Rows from block 6 of a small class-conditioned image diffusion model, named by matrix and row number. Rows with one number belong to one neuron. Each number is 128 + 32 x the weight over its row's rms, rounded and kept within 0 to 255. All counts start at 0.
After each neuron's rows are labels from the 100 images, of 14976 (inputs lightly noised), where the neuron reaches its highest value: "colour at peak" is the nearest of a few named colours to the mean colour under the peak. Only what is clearly more common there than usual is listed. The data: scattered letters and digits in many colours.
# fc1: MLP up (model.blocks.6.mlp.fc1.weight, 256x128), inputs 0-127
# fc2: MLP down (model.blocks.6.mlp.fc2.weight, 128x256, transposed), outputs 0-127

fc1.20 [109 103 163 108 170 133 127 155 161 174 102  72 107 135 139 161 142  91 113 126 150 149  96 144 100 120 112  99 139 123 128  78 150 140  99 127 118 134 136 166  84  97 120 131 144 113 156 137 136 120 127  66 138 128 157 135 166 122  92 140 175  96 151 169 107 167 115 203 255 142 124 225 158 134 133 127 129  75 165 203 129  57 112  98 117 123 120 101 115 109 154  58 145 122 143 107 151 130 100 122 183 148 105 123 115  80 132 164 126 129 118 132 132 156 130 110  94 148 115 157 104  24 120  99 127 101 179 101]
fc2.20 [190 173 108 163  85 106  95  92 165 103  97 173  96 158 112  93  49 163 169 116 148 106 103 120 136 133 123 165 172 100 188 154 124 179 144 136 140 125 139  87 206 140 120 126 128  78 124 164 100 156  90 146 116 137 118 177 105 146 145 110 164 157 119 114 117 121  69 118  83  88 124  91 138 141 100 109 130 155  72 168 128 205 143 120 123 145 176 173  79 128 133 117 115 157 144  92 113  71 187 102  97 163 125 127 128 180 138  63 184 130 139  96 125  83 166  78 152 110 102 113 117  66 150 150 123 154 112 135]
colour at peak: brown

fc1.126 [153 137 114 187 120 130  98  86 114 122 155 149 142 191 111  90 120 131 165 100 107  96 145  90  89  78 167 149  72 125 162 125 193 114 151 105 110 153 126 115 174  97 155 177 147 138 124 175 103 145 113 173 128 133 126 170 142 113  75 109  81 133 182 199 128 105 171 168 138 113 132  27 159 130  88 106 111 118 146 245 125 122 160 143 164 161 117 131  52  99 173 146 137  93 124 103 122  96 129 136  76 124 115  77 102 109 127 134 163 112  92 144 116 137 134 138  80 115 119  89 127 136 102 172 154 100 153 121]
fc2.126 [123 161 157 162 144 156 128 106 150 137 192  92  53 117 106 140 120  67 191 149  89  93 133  93 132 136 123 117 191 132  83 155 121 149 139 151 133  94 140 155 115 151  89 143 166 124  93 143 174  71  70 112 103 169 139 205  89  73 123 109 159  73 140 141 113 174  89 162 143 185 160 100 140 110 153 108 140 150  93 110  82 185  98 125 164 131  94 104 166 101  52 136 180 123 156 104 147 123 176 121  70 161 119 134 178  91 144 119 121 147 147  94 125 118 107 156 141 138 146 148 139  96  98 137 105 169 156 187]
colour at peak: white

fc1.124 [115 185 121  74 155 137 125 152 134  90 100  82 170 107 137 125 115 144 169  99 187  96 118  97  87 139 101 147 134  82 107 129 162 164  92 116 150 160  87 122 154 122  99 104 117 174 126  98 113 138 126 108 112  98 200 166  92 128 189 123 164 135 182  97 112  99 103 145 104 136 141  99 251  95 136 120 161 102 121 122 163 134 149 105 111 146 144 113  87 153  80 210 114 112 175 160 124  72 111 162 122 140 120 161 117 124 144 161 137 164  94  98 122 110 141 114 100  63 187 130 126 117 151 172  95  78  59 123]
fc2.124 [138 159 196 106 141 106 115 160  87 118 103 179 109 126 157 157 134  84  88 121 129  94 161 122 155 126 110 116 121 188 163 104 130  93 138 149 140 206 150 180 113 156 134  84 101  95 105 163  87 137  98 139 170 120  99 108 155 174 126 154 103  82 218 144 207 166 132 168 133  51 131 125  95 145 127 160  92  95 122 128  92  74 186  85  99 126 122 106 148 129 180 157 144 157  88 140 104 104 136  95 131 121 134 134 118 128 135  99 108  97 116 107 106 132 101 141 143 159  65 197 136 149  92 127 201 180 155 114]
colour at peak: black

fc1.177 [124 111 134 121  49 147 143 129 145  91 117 113  72 174 129 162 116 103 113  94 144 127  96 116 180 157 132 132 166 110 157 126 137  98 162  95 131 144 110  71 182 115 151  69 158 114 149 116 128  60 126 178 115 191 134  71  87 106 154 118 158 168 115 125 103  89  94 100 124 143 176  95 137 115 126 160 107  77 131 133 179  69 158 145  75 103 130 126 174 140 178 173 151 135 149 167 159  81 202 150 132  85  85 169  65 104  71 168 113 132 146 100 137 110 120 136  80  90 204 113 117 136 144 151 123 159 125 127]
fc2.177 [171  90 142 129 146  83 111 164 106 108 130 104 207  92 149 125  80 199 134 124 142 137 174 127  97 142 118 180  91 101 136 117 157 171 129 143  90 150 108 147  85 146 142 169 130 151 137 145 121 203 137  92 130  56 138 181 135 165 129 136 116  90 119 115 137 112 115 153 121 125  73 133 104 123 144  91 167 170 135 166  64 151  89 105 119 156 153 153 130 148  99 157 145 103 119 145 133  97  36  81 108 123 154 118 147 158 190 105 156 132  65 155  76 138  93  76 121 176  85 172 119 119  84  89 147 137 175  79]
colour at peak: grey

fc1.111 [122  59 138 197 117 146 107 153  88 130 121 124 146 111 122  87 137  58 144 130 131  79 159 169 122 138 106  81 154  96 127 158 231  96 173 129 168 116 141 161 189 104 151 120 142  71 121 151  77  97 130 105 152 170 143 118 162 154 161  85 149 124 127  65 109 124 101  94 142 127 191  79  97 108  98  69 128  70 139 109 126 160  86 109 144  91 134 102 143 130 183 137 164 101 151 100 125 124 146 150 141 141  76  98  66 120 113  97 133 132 177  90 180 119 128 141 140 196 143 129 160 108 103 155  78 139 127 159]
fc2.111 [148 135 108 136 111 124 145 140 121 105  96 184 141  76 194 135 169 159  58 122 137 192 146  92  88 110 134 192  84 140  88 149 119 102 108 107 135 144 114 123 112 164 142 110 115 189 120 147 144 184 134 158 118 150 148 132 127  97  41 148 131 109 120 104 162 110 133  79 147 157 109 137 143 113 137 145  94 143 128 142 121  80 177 122 133 145 157 111  99 112  63 178  95 192  89 146 171  83  78 115 207 123  90 136 180 113 125 148 139  82  85 194  93 174  94 135 158 124 149 113  73 123 153 129 144  94  83 168]
colour at peak: black; brown

fc1.125 [124 137  86 108 127 145  91 105  88  48 183 172 120 178 157 103 135 154 143 123  79 119 194 101 132 178 155 135 135 156 120  99  72 132  98 131 140 145  85  92 185 141 114 115  94 150 110  80  96 120  97 133  81 127 153 161  33  93 144 111 103 156 100 176 152 105 184 104 121  90 115  99 133 106 134 125 120 147 118 148 104 168 170 181  85 146 175 115 154 136 106 108 134 196 121 165 119 129 139 193  31  81  91  85 148 142 126 186 143 133 118 121 169 122 168 136 139  98 133 101 121 126 108 156 146 107 138 139]
fc2.125 [158 121 108 113 157 119 188 150 186 171 119 143 137 104 140  60 102 181 150 107 171  81 131 169  67  77 119  75 152  97 194 121 110 167 140 171 111 121 124 158 124 162 146 178 136 131 132 174 115 181  76 131 141 133 105 127 195 157 108 135 104 125 121 140 110 152 125  21 180 146 154 116 115  96 137  87 149 191  87 126 165 131 118  97 176 140  94 133 108  71 116 129 124 116 120 130 103  67 123  87 171  94 174 165  76 147 120 105 154 160 105 124  76  94 144 183 119 122 132 107 119 126 153 144 164 123 114 117]
colour at peak: pink

fc1.23 [110  51 117 160  95 116 136 141  73  71 142 143 134 162  90 102 144 103 118 191 127 117 111 208 127 182 140 145 142 117 149 114 112 102 136 133 173 165 131  84 132 122 146 187  71 137 167 136  79  85 110 166 104 174  69 149 144 107 161  75 124 106 121 124 175 140 159 118 176 131 116 121 188 113 154 131 164 187 124 169 109 133 158 163 158 136  53 126 130 158 114  97 175 135 125  87 111  65 108 115  93 139  71 111  95 188 124 147  97 171 105 136  95 129 111 135 154 124 157 117 144  57 121  81 111 141 151 165]
fc2.23 [115  96 135  77 128 135 149  93 150 206 138 136 118 117 146  75 136  89  77 163 154 113 185  99 123 118  78 128 145 112  93 147 161 128 125 179 135 125 124 137 111 104 147 133 158 151  95 161 156  93 145  97 113 153 123 138 103  85 146 137 143 108 166 136 122  82 152 108 208  85 155 138 100  79 165 126 137 122 129 118  99 135 108 155 154 158 114 169 175 150 138 134 131  97 124  96 124 194 135  59  86 174  51 103 178 105 107 214 138 105 185 182 161  98 102 180 110 116 165 184  84 140 111 164  92 140 168 151]
colour at peak: white

fc1.147 [112 121 119  85 108 149 101  89 106 100 113 103 153 196 136 145 124 134 116 153 146 124  92 132 157 149  93 173 157  92 159  62 153 150  92 126 142 156 137 168 111 146 108 130  83 159 161 148  82 119 130 138 115 129 163 139 107 106 116 132 172  97 112 189 121 153 142 192 221 149 122 216 148  66 130 147 132 133 122 161 125 106  96 160 156 101 146 123 128 155 110  96 150 159 112 109 144 108 147  85 112 107  74 130 121 163 166 177 103 151 121 106 110 127 132 130  96 158 167 173  88  19 115  91 171 117 205  74]
fc2.147 [ 77  89 145  95 162 125 158 132  83 164 126  98 160 101 139 170 162 102  80 141 110 143 158 132  98 130 148  98  95 144  79 118 121  77 123 103 138 138 118 154  59 112 130 105 124 162 129  94 142 118 155 121 140 120 139 101 133 101  95 124 106 112 145 132 123 122 170 146 114 155 139 131 127 137 160 153 141  56 165  65 119  51 145 158 124 125 107 102 175 126 143 124 130 105 113 161 139 169  65 141 178  58 148 129 154  72 134 151  60 106 126 151 125 180 103 161  94 136 155 165 120 255  96 103 135 106 128 119]
colour at peak: white

fc1.121 [131 159 133  96 171 130  99 118 168 131 114 176 167 102 123  62 110  80 146 130 146 120  64 170  87 120 120  96 112 207  96 117 164 150  95 157 101 117 116  85  88  95 111 138 115 132 154 140 101 167 139 219 149  69 155 159 166 179 119 114 151 107 129  93 108 142  87 183 169 149 135 132 124 154 105 151 133 150 101  99  99 161 112 115 124 122  51 162 126 107 153  92 127  73 112 166 138 140 124 131 107 167 152  94  79 131 133 163 144 123 205 110 207  70 175 108 114 134 146 109 140 131 125 170 119 107 145 195]
fc2.121 [120 159 170 109  57 174 112 113 158 166 128 109 113 180 136 107 153  84 188 134  88 113 149 170 144  78 142 177 166 115 105 134 155 148 121  56 137 195 143 125 157  77 162 106 128 178 123  99 150 135 120 124 112 148 115 109 121  87 127 119 107 147 179 131 115 155 172 154  99 112 144 159 128 108 142  88  76 119 143 110 129 115 118 182 146  79 133 125 155 113 100 191 142 181 113 119 122 209 103 134 144 130 104  84 202 151  98 104 123 141 110 132 129 174  68 155 133  91 162  78  92  57 176 136 126 111  84  73]
colour at peak: brown

fc1.191 [103 133 152 100 212 142 100 165 163 208 130 119  76 166 132 126 135  93 123  92 165 141 113 148 168  33 114  98 118 196 141 125 125 118  84 110 166 111 127 162 132  92  94 100 142 152 181 108 139 126 115 106  96 119  82 187 148 114 176 157  74 102 134 124  86 196 161 126 145 115 164 108 131 130 149 124  89 101 129 128 172 127 137 117 156 116 121 145 120 155  87 119  94  77 157 133 125 107 124 151 181 172 124 159 131 112 121  74 149 153 106 110 150 116  78  93  32 148 132 153 123 128  91 165 106  79 188 151]
fc2.191 [178 109 146 121 125 110 129 180 132 187 113 135 130 170 146 136 138 164 126  98 182 107 154 166 134  99 117 141  81 148 141 121 178 137 112 153 140 198 154  77  95 125 147  65 118 174 168 101 134 124 172  86 169  69 134 110 159 148  89 130  68 116  55 129 156 125 164 120 107 149 140 112 158 161 168 151 133 142 115 166 151 119 147 107 113 138 124 143 111 150 143  95 153 136 122 175 116 138 119 112  44 148 150  99 161 139 103 159 124 200  41  95 102 171 237 149 132 127 177 130 136 131 110 142 149  76 124 104]
colour at peak: brown

fc1.18 [143 109  91 106 131 139  72 114 125 127 112 150 193 198 151 146 108 117 159 106 148  42  95 139  35 120 140 150 132  63 107 114 167 230 143 120 168  91 150 135 109 125  93 116 135 141 145 123 139  91 128  80 119 109 104 101 171 170 130 175 174 138 193 142 117 145  94 122 120 114  81  57 145 115 127 173 138 117 124 136 170 149 111 129  86 190  93 132 133 130 139 114 158 113 108 148 126 129  79  97 113  97 102 119 123 150 158  49 146  95 180  89 135 162 127 131  98 130 170  97 168  91 137 126 176 123 104 145]
fc2.18 [ 60 111 160 131 131  91 114 127 148 132 185  98 114 154 172 122 156 117  98 117 104 151 185 162 138 133  98 148 121 140 119 148 102  73  93 105  89 143 118 115  99 126 162 139 156 113  85 109  96  99 150 102 112 152 120 126 118 160 138 149 154 170 182  61 120 126 126 136 135  68 133  77 214 164  41 118  77  85 156 164 126 101 201  56 175 190 122 100 103 125  82  85 116 146 133 112 119 133 148 132 121 148  71 179 124 139 119 131 143 146 157 145 135  88 106  72 133 132  97 111 123 160  82 141  74 137  65 125]
colour at peak: pink

fc1.1 [170 146 188 122 140 143 122 164 125 178 128  97 125  46 121 156 159 118 108 156 157 147  89 165 139  98  72 102 111  88 111 134 144  92 143 125  89 127 165 151  85  95 113 145 169 181 154 151 183 156 159 103 155 136 127 100 159 137  82 123  75 103 167 149 114 131 106 157 141 136 130 153 131 181 134 143 124 108 137  75  87  89 115  57 158 175  93 146  84 126 148 167  90  30 157  89 130 122 141 135 255 162 139 156  97 124 118  73 120 121 153 127 123 140  75 108 122 117 114 161 125 127 112 122 116 128 142 128]
fc2.1 [147 144 150  85 124 134 164  88  99  93 129  71 127 173 100 162 168  89 139 112  89 141 134 112 179 144 150 151  92 194  74 126 151 120 122  92 179 122 143  73 105 124 161  98  80  81 146 111 111  84 152 124 128  90 124  29 102  88 133 146 181 121 145 126 146  92 163 219  56 113 123 123 141 134 157 126 110  91 151  99 150  94  96 178 146 117 115  85 132 182 148 153 149 155 143 137 155 162 112 148  69 157  97 105 189  92 140 105 124 135 157 150 156 149 114  97 150 163 114 148 207 124 121 104 109  91 118 113]
colour at peak: brown